Rows from block 11, named by matrix and row number. Each number is 200 + 20 x the weight over the matrix's rms, rounded and kept within 0 to 999. All counts start at 0.
# emb: conditioning projection (model.decb.0.1.emb.weight, 256x256), inputs 0-127
emb.15,182,203,219,214,217,183,186,204,225,196,194,188,218,196,152,181,227,244,228,192,232,169,190,246,213,222,183,203,251,183,246,226,219,198,242,198,184,198,181,194,230,193,220,195,233,203,256,181,217,211,221,209,254,222,197,169,186,213,204,194,191,224,194,200,203,190,221,200,228,188,171,191,201,246,241,161,207,208,229,158,205,213,180,189,153,142,238,191,219,214,197,185,223,191,214,200,208,190,175,219,215,233,222,212,184,194,160,185,187,182,166,146,267,200,224,222,186,193,194,186,220,221,248,221,204,207,195,190
emb.16,217,209,190,195,214,218,213,225,189,203,195,238,212,224,186,212,201,214,207,211,227,196,215,216,177,203,237,186,212,207,216,221,185,199,207,211,171,230,167,182,215,180,207,236,243,195,207,206,191,203,173,212,201,224,229,203,218,220,229,212,206,223,212,249,196,197,241,196,227,195,201,196,185,219,216,212,197,204,195,180,216,205,209,191,218,197,212,213,198,158,223,220,149,196,205,214,206,185,191,215,200,217,196,201,218,197,217,212,190,176,191,195,196,214,194,231,175,197,227,184,197,213,167,220,217,212,192,177
emb.17,212,189,205,218,221,183,191,194,201,190,195,180,188,180,168,203,191,215,203,193,194,233,160,180,216,187,183,205,186,185,218,199,211,243,194,172,169,186,171,166,201,206,210,159,183,223,208,192,205,204,206,201,230,194,230,194,171,191,190,192,207,170,180,214,200,205,198,226,232,205,175,198,201,150,217,198,212,200,192,226,216,206,176,231,179,199,212,162,178,177,193,201,229,188,208,188,207,215,186,162,205,204,219,179,201,195,244,196,208,229,208,178,224,194,169,199,189,214,200,232,189,180,182,187,180,194,216,198
emb.18,215,186,199,166,197,189,213,185,183,217,217,194,210,177,215,197,156,197,170,194,187,153,231,194,168,201,173,178,200,163,180,255,164,185,175,191,149,206,170,175,189,174,201,186,196,201,178,193,179,177,163,209,208,175,226,189,209,186,204,211,206,228,200,163,195,183,192,209,221,215,194,190,207,182,182,206,219,199,190,189,206,201,193,208,199,188,193,188,193,175,230,201,244,221,181,185,191,209,170,217,183,196,208,173,176,198,202,182,214,208,165,209,197,213,206,238,183,216,204,236,200,195,277,200,191,214,216,217
emb.19,202,202,204,200,204,201,196,237,216,212,193,193,236,198,154,204,197,220,226,208,218,163,202,194,214,205,188,204,207,196,197,242,179,190,200,201,173,208,183,214,226,195,215,185,175,205,214,186,223,211,206,195,216,201,213,222,198,196,211,178,195,218,200,223,203,178,189,211,213,204,206,200,197,220,205,194,195,204,212,214,215,184,193,196,175,201,201,200,217,217,216,212,215,178,207,217,194,206,175,179,189,186,214,196,214,215,196,198,220,209,175,161,211,203,208,221,220,215,196,225,203,203,153,194,197,276,190,233
emb.20,206,193,190,184,210,191,186,224,199,207,163,206,216,188,228,213,196,185,167,177,198,205,174,208,167,187,224,172,193,172,194,221,205,193,261,176,219,182,213,202,191,195,150,213,242,189,200,213,213,221,172,223,187,212,128,195,216,171,199,209,192,189,145,175,195,206,222,180,180,209,153,228,200,177,172,208,213,176,174,238,209,194,199,198,212,227,199,201,199,190,209,210,163,199,181,204,225,218,236,195,178,182,181,217,197,200,210,192,173,176,173,232,233,218,176,205,225,190,196,192,207,180,180,185,189,216,168,170
emb.21,199,185,183,194,173,196,174,174,200,201,215,191,224,190,191,201,186,195,203,211,207,211,200,150,209,211,187,198,193,192,205,211,169,204,200,192,190,201,156,206,206,179,211,165,182,219,198,196,196,186,186,201,205,200,254,201,196,210,184,195,206,198,189,198,201,203,201,193,201,194,219,193,197,179,199,190,191,203,224,210,206,175,208,213,197,227,203,197,218,213,205,190,211,183,223,158,187,219,187,180,188,191,180,188,180,210,180,194,207,164,199,207,246,198,185,221,220,201,215,224,204,185,194,193,196,197,211,240
emb.22,208,217,216,205,194,230,218,211,235,208,246,199,206,197,235,204,184,210,192,175,211,167,188,183,188,214,190,228,187,227,205,217,183,222,192,197,186,229,237,191,195,200,198,192,186,187,203,176,187,179,178,213,175,194,194,191,214,228,216,151,188,166,211,201,184,188,204,212,185,223,244,180,222,168,230,237,211,188,214,192,169,185,188,209,178,191,209,197,200,246,192,215,240,232,190,181,221,171,152,217,229,193,206,216,217,219,202,191,198,171,194,217,221,177,200,217,224,235,191,221,166,196,203,191,200,210,223,206
emb.23,172,204,198,232,185,194,206,162,164,166,168,196,166,181,169,197,177,209,208,183,188,159,185,194,181,199,173,218,216,206,213,221,216,198,198,173,172,219,211,186,202,198,181,207,185,205,190,208,194,191,194,201,187,205,180,191,188,175,168,183,216,187,175,184,215,192,221,181,200,220,154,214,215,201,182,189,187,197,211,204,161,202,214,207,179,195,206,185,208,202,188,199,175,186,250,223,200,178,176,176,196,196,199,217,215,186,195,185,203,201,192,191,242,194,182,186,191,177,200,220,224,181,202,196,185,200,229,220
emb.24,214,223,229,216,209,183,164,212,151,199,219,194,204,189,176,182,231,219,195,201,178,214,181,186,208,197,203,220,207,182,183,185,214,203,203,143,151,200,168,187,219,206,173,196,214,212,212,164,210,187,197,198,194,174,204,207,182,193,204,204,240,226,222,202,217,232,188,192,209,202,194,199,229,150,189,193,212,218,222,215,233,185,194,191,193,197,211,185,198,197,188,218,213,169,212,177,192,224,206,168,180,188,222,209,183,204,159,204,213,224,168,195,215,196,201,199,218,193,171,194,201,169,182,212,177,211,171,201
emb.25,197,209,247,195,198,199,202,209,219,194,244,201,196,197,229,201,238,208,221,181,199,193,221,234,208,193,197,219,215,202,189,179,230,147,206,193,207,236,200,187,171,213,193,175,196,191,201,179,198,200,172,193,194,199,176,212,193,202,204,158,200,212,187,190,181,220,200,185,199,201,204,185,209,191,205,206,204,211,204,168,190,217,184,212,208,211,213,205,212,186,211,203,181,191,202,205,199,190,184,224,202,206,175,203,197,212,182,201,197,213,192,218,207,179,255,211,187,204,212,194,192,216,223,201,210,219,185,190
emb.26,191,219,215,200,187,180,206,190,174,199,195,175,224,206,177,204,209,226,212,199,194,139,193,158,196,214,233,220,219,190,192,227,176,185,202,192,246,190,168,248,254,190,179,173,169,184,209,179,204,208,219,204,230,234,212,207,190,221,240,211,225,241,215,194,213,203,227,197,189,215,186,212,232,205,200,193,207,206,207,189,165,217,194,147,206,211,212,176,211,223,191,192,157,178,216,175,200,208,187,188,215,199,223,192,225,204,200,211,201,220,220,194,207,198,204,201,200,175,166,207,192,168,135,178,199,181,197,228
emb.27,187,216,203,167,172,209,185,211,232,211,190,206,193,217,211,205,187,172,194,182,219,244,222,175,191,186,193,194,210,209,189,193,177,200,187,208,187,197,242,181,200,207,197,196,175,169,194,187,187,197,202,208,183,194,198,174,212,205,196,194,213,199,171,200,215,205,200,196,202,205,165,203,196,210,185,204,199,200,208,225,216,202,204,206,186,193,202,233,196,200,225,196,217,194,224,219,204,183,175,234,211,207,193,184,176,185,196,206,185,182,192,187,223,208,183,210,207,235,211,182,181,197,239,200,223,203,196,198
emb.28,178,192,218,191,211,184,242,195,168,195,191,181,185,188,203,192,237,172,195,190,188,219,177,212,177,173,199,190,184,205,208,210,236,215,185,179,193,240,231,186,193,245,207,215,182,219,200,189,208,189,215,208,186,194,241,193,202,204,228,233,252,211,184,221,195,216,181,162,200,197,192,208,188,206,190,208,178,207,189,181,216,203,203,236,173,234,179,190,192,217,183,220,148,187,171,230,193,224,190,191,196,196,196,183,213,209,219,189,190,186,221,182,225,218,179,208,222,158,209,225,215,201,214,224,199,190,161,210
emb.29,208,259,211,260,211,193,192,110,87,211,177,161,213,184,176,231,182,273,270,220,221,144,157,137,220,241,223,241,215,119,229,212,191,149,228,181,107,210,181,175,212,214,210,175,191,193,262,159,241,215,240,217,221,166,194,212,187,223,179,224,191,200,196,197,176,209,189,198,214,213,176,226,232,185,254,168,268,260,242,126,146,186,191,173,139,183,236,192,198,231,163,188,254,122,213,195,247,201,203,149,208,217,200,192,216,244,179,202,239,191,205,180,310,192,222,232,191,132,176,209,200,136,283,209,237,220,238,247
emb.30,197,202,191,206,185,196,176,220,255,188,191,198,189,179,185,170,167,231,218,201,167,205,181,219,173,179,183,206,200,213,211,189,181,192,170,209,157,206,238,207,190,188,194,228,176,209,207,206,174,191,216,193,178,215,198,170,183,187,172,185,187,166,209,220,197,167,182,200,212,185,212,189,187,229,197,210,220,175,190,169,204,197,201,185,184,184,197,196,172,204,212,208,180,172,174,180,209,196,140,195,188,211,200,208,191,185,239,191,197,202,230,196,234,216,193,193,197,242,184,222,194,212,222,198,198,230,219,192
emb.31,209,188,212,181,217,178,189,237,229,185,194,212,209,206,199,190,204,184,180,201,213,214,188,148,189,195,212,202,218,222,210,183,200,178,213,241,201,207,213,205,190,166,206,204,179,199,208,199,192,207,188,212,196,226,232,206,217,189,212,232,223,163,189,225,198,207,212,198,190,212,219,205,193,166,187,237,200,213,211,200,197,205,205,231,225,208,200,192,194,189,204,186,156,200,184,166,208,191,190,220,196,194,190,211,181,196,204,203,217,223,223,228,193,185,234,204,217,187,212,178,184,207,242,187,184,187,194,181
emb.32,217,240,192,223,196,190,154,175,156,212,150,216,212,219,151,229,172,233,229,214,222,147,197,185,234,225,192,238,221,137,207,221,187,128,192,185,165,209,176,213,208,198,227,194,202,202,223,180,233,201,214,175,245,189,172,207,197,215,201,207,203,215,222,205,229,211,198,191,214,209,200,208,220,218,236,193,187,241,226,220,216,202,213,204,196,247,214,196,214,199,180,184,141,146,228,223,194,154,206,200,210,228,224,221,202,223,197,190,218,162,181,159,211,206,190,190,207,173,199,200,189,137,180,194,197,214,185,190
emb.33,207,191,177,190,160,209,209,260,183,191,211,207,168,207,218,193,189,207,213,228,189,207,204,292,191,210,167,216,197,193,178,190,187,207,135,172,176,195,208,212,180,192,186,231,215,206,223,194,181,216,157,206,150,199,229,210,214,197,216,196,186,165,148,193,188,214,198,164,155,227,204,189,201,229,227,211,163,222,202,247,224,194,227,234,196,194,217,201,201,200,166,225,160,250,209,194,177,209,176,211,230,191,160,148,201,205,230,229,206,186,164,206,238,167,184,212,239,174,229,211,206,263,184,162,211,168,205,230
emb.34,196,193,219,207,210,165,204,215,226,208,213,205,200,199,200,185,174,206,212,189,196,221,206,180,175,214,196,212,193,223,218,197,225,217,171,206,222,245,214,216,186,242,204,213,212,243,194,211,184,212,167,191,185,201,216,203,209,204,206,188,190,183,190,193,203,209,190,210,194,194,215,194,187,207,215,225,190,203,190,241,176,220,190,192,207,168,211,192,202,189,207,208,225,241,169,204,200,206,163,214,212,190,211,187,200,189,192,188,174,227,177,214,213,186,212,204,193,210,208,215,169,206,201,191,223,219,196,213
emb.35,185,206,207,212,197,173,207,197,180,195,190,198,203,181,186,203,223,222,195,195,216,173,206,162,224,198,180,198,196,172,198,182,196,184,179,190,203,204,182,219,215,200,186,144,216,221,208,238,173,203,211,189,184,198,216,205,203,201,174,184,198,193,167,226,192,212,184,210,180,204,169,186,180,189,213,209,216,191,200,193,178,187,200,184,180,199,197,215,203,180,200,175,249,180,198,163,199,206,204,168,195,187,213,185,163,182,209,186,193,229,189,207,223,182,215,183,198,195,218,222,201,171,201,196,212,203,224,212
emb.36,196,200,173,217,186,210,198,195,154,190,190,209,215,199,164,199,185,198,196,206,201,183,205,209,209,208,209,205,208,170,190,201,201,118,173,197,169,183,177,218,198,184,194,213,187,191,221,178,217,216,221,196,204,202,227,215,188,195,201,209,234,182,211,188,199,211,187,199,211,195,171,202,213,194,207,178,195,195,196,224,183,193,188,183,192,221,204,194,218,212,182,193,182,212,197,193,204,193,186,174,219,211,195,196,202,212,159,187,214,197,178,208,222,198,191,207,202,179,172,195,234,154,173,190,189,204,188,178
emb.37,198,193,239,217,173,201,206,246,185,197,168,215,191,193,218,204,210,183,180,191,218,236,220,242,205,180,167,200,200,200,176,179,183,219,206,249,235,217,236,156,192,213,188,205,199,190,199,205,160,193,187,217,152,196,196,194,237,195,204,170,193,163,178,183,197,224,167,228,184,201,223,200,176,193,189,215,186,188,207,249,221,207,205,200,226,152,247,209,223,227,227,189,226,232,182,134,199,163,164,196,169,189,157,193,216,186,212,232,207,174,178,232,218,163,228,217,208,236,184,220,165,221,203,193,173,205,201,186
emb.38,218,208,212,206,199,205,182,226,149,185,188,179,203,213,224,197,214,188,203,193,195,197,210,202,189,206,219,204,201,197,210,226,227,243,179,213,189,223,200,199,156,220,174,205,199,233,202,185,206,217,192,197,200,186,163,203,200,205,197,237,198,176,196,204,174,216,181,194,199,206,215,199,219,206,198,208,210,210,192,233,194,197,202,216,213,186,196,186,227,219,207,182,165,171,146,181,202,212,204,204,211,207,214,211,202,218,168,204,190,224,234,201,212,167,191,185,207,205,189,176,209,177,185,196,201,219,199,237
emb.39,193,207,140,220,205,195,231,175,168,205,184,204,212,205,210,215,178,236,216,216,212,201,204,208,208,217,217,209,225,142,213,204,218,205,217,225,192,205,194,209,224,233,180,181,211,167,213,203,208,203,198,219,244,226,181,221,209,218,211,240,177,232,186,218,206,217,214,223,173,227,192,232,206,227,196,216,148,185,218,214,222,213,188,206,229,208,223,192,193,150,222,198,220,238,185,206,232,208,199,205,207,218,234,234,192,204,209,233,216,224,192,228,228,202,207,216,159,242,193,203,194,235,159,219,207,202,205,171
emb.40,201,229,230,264,196,227,185,201,244,210,200,187,200,192,215,212,188,263,267,199,175,169,203,182,219,233,216,246,215,237,223,206,193,238,205,216,259,178,223,210,198,202,217,208,166,227,226,221,202,222,206,191,212,172,216,188,178,196,231,194,218,184,192,197,212,196,183,198,197,175,218,203,202,237,249,240,183,226,210,225,173,180,192,211,159,175,199,178,217,221,184,231,201,229,179,206,162,177,254,204,170,196,210,231,204,242,250,198,214,208,232,185,297,176,202,191,234,184,224,204,210,237,264,185,234,203,174,220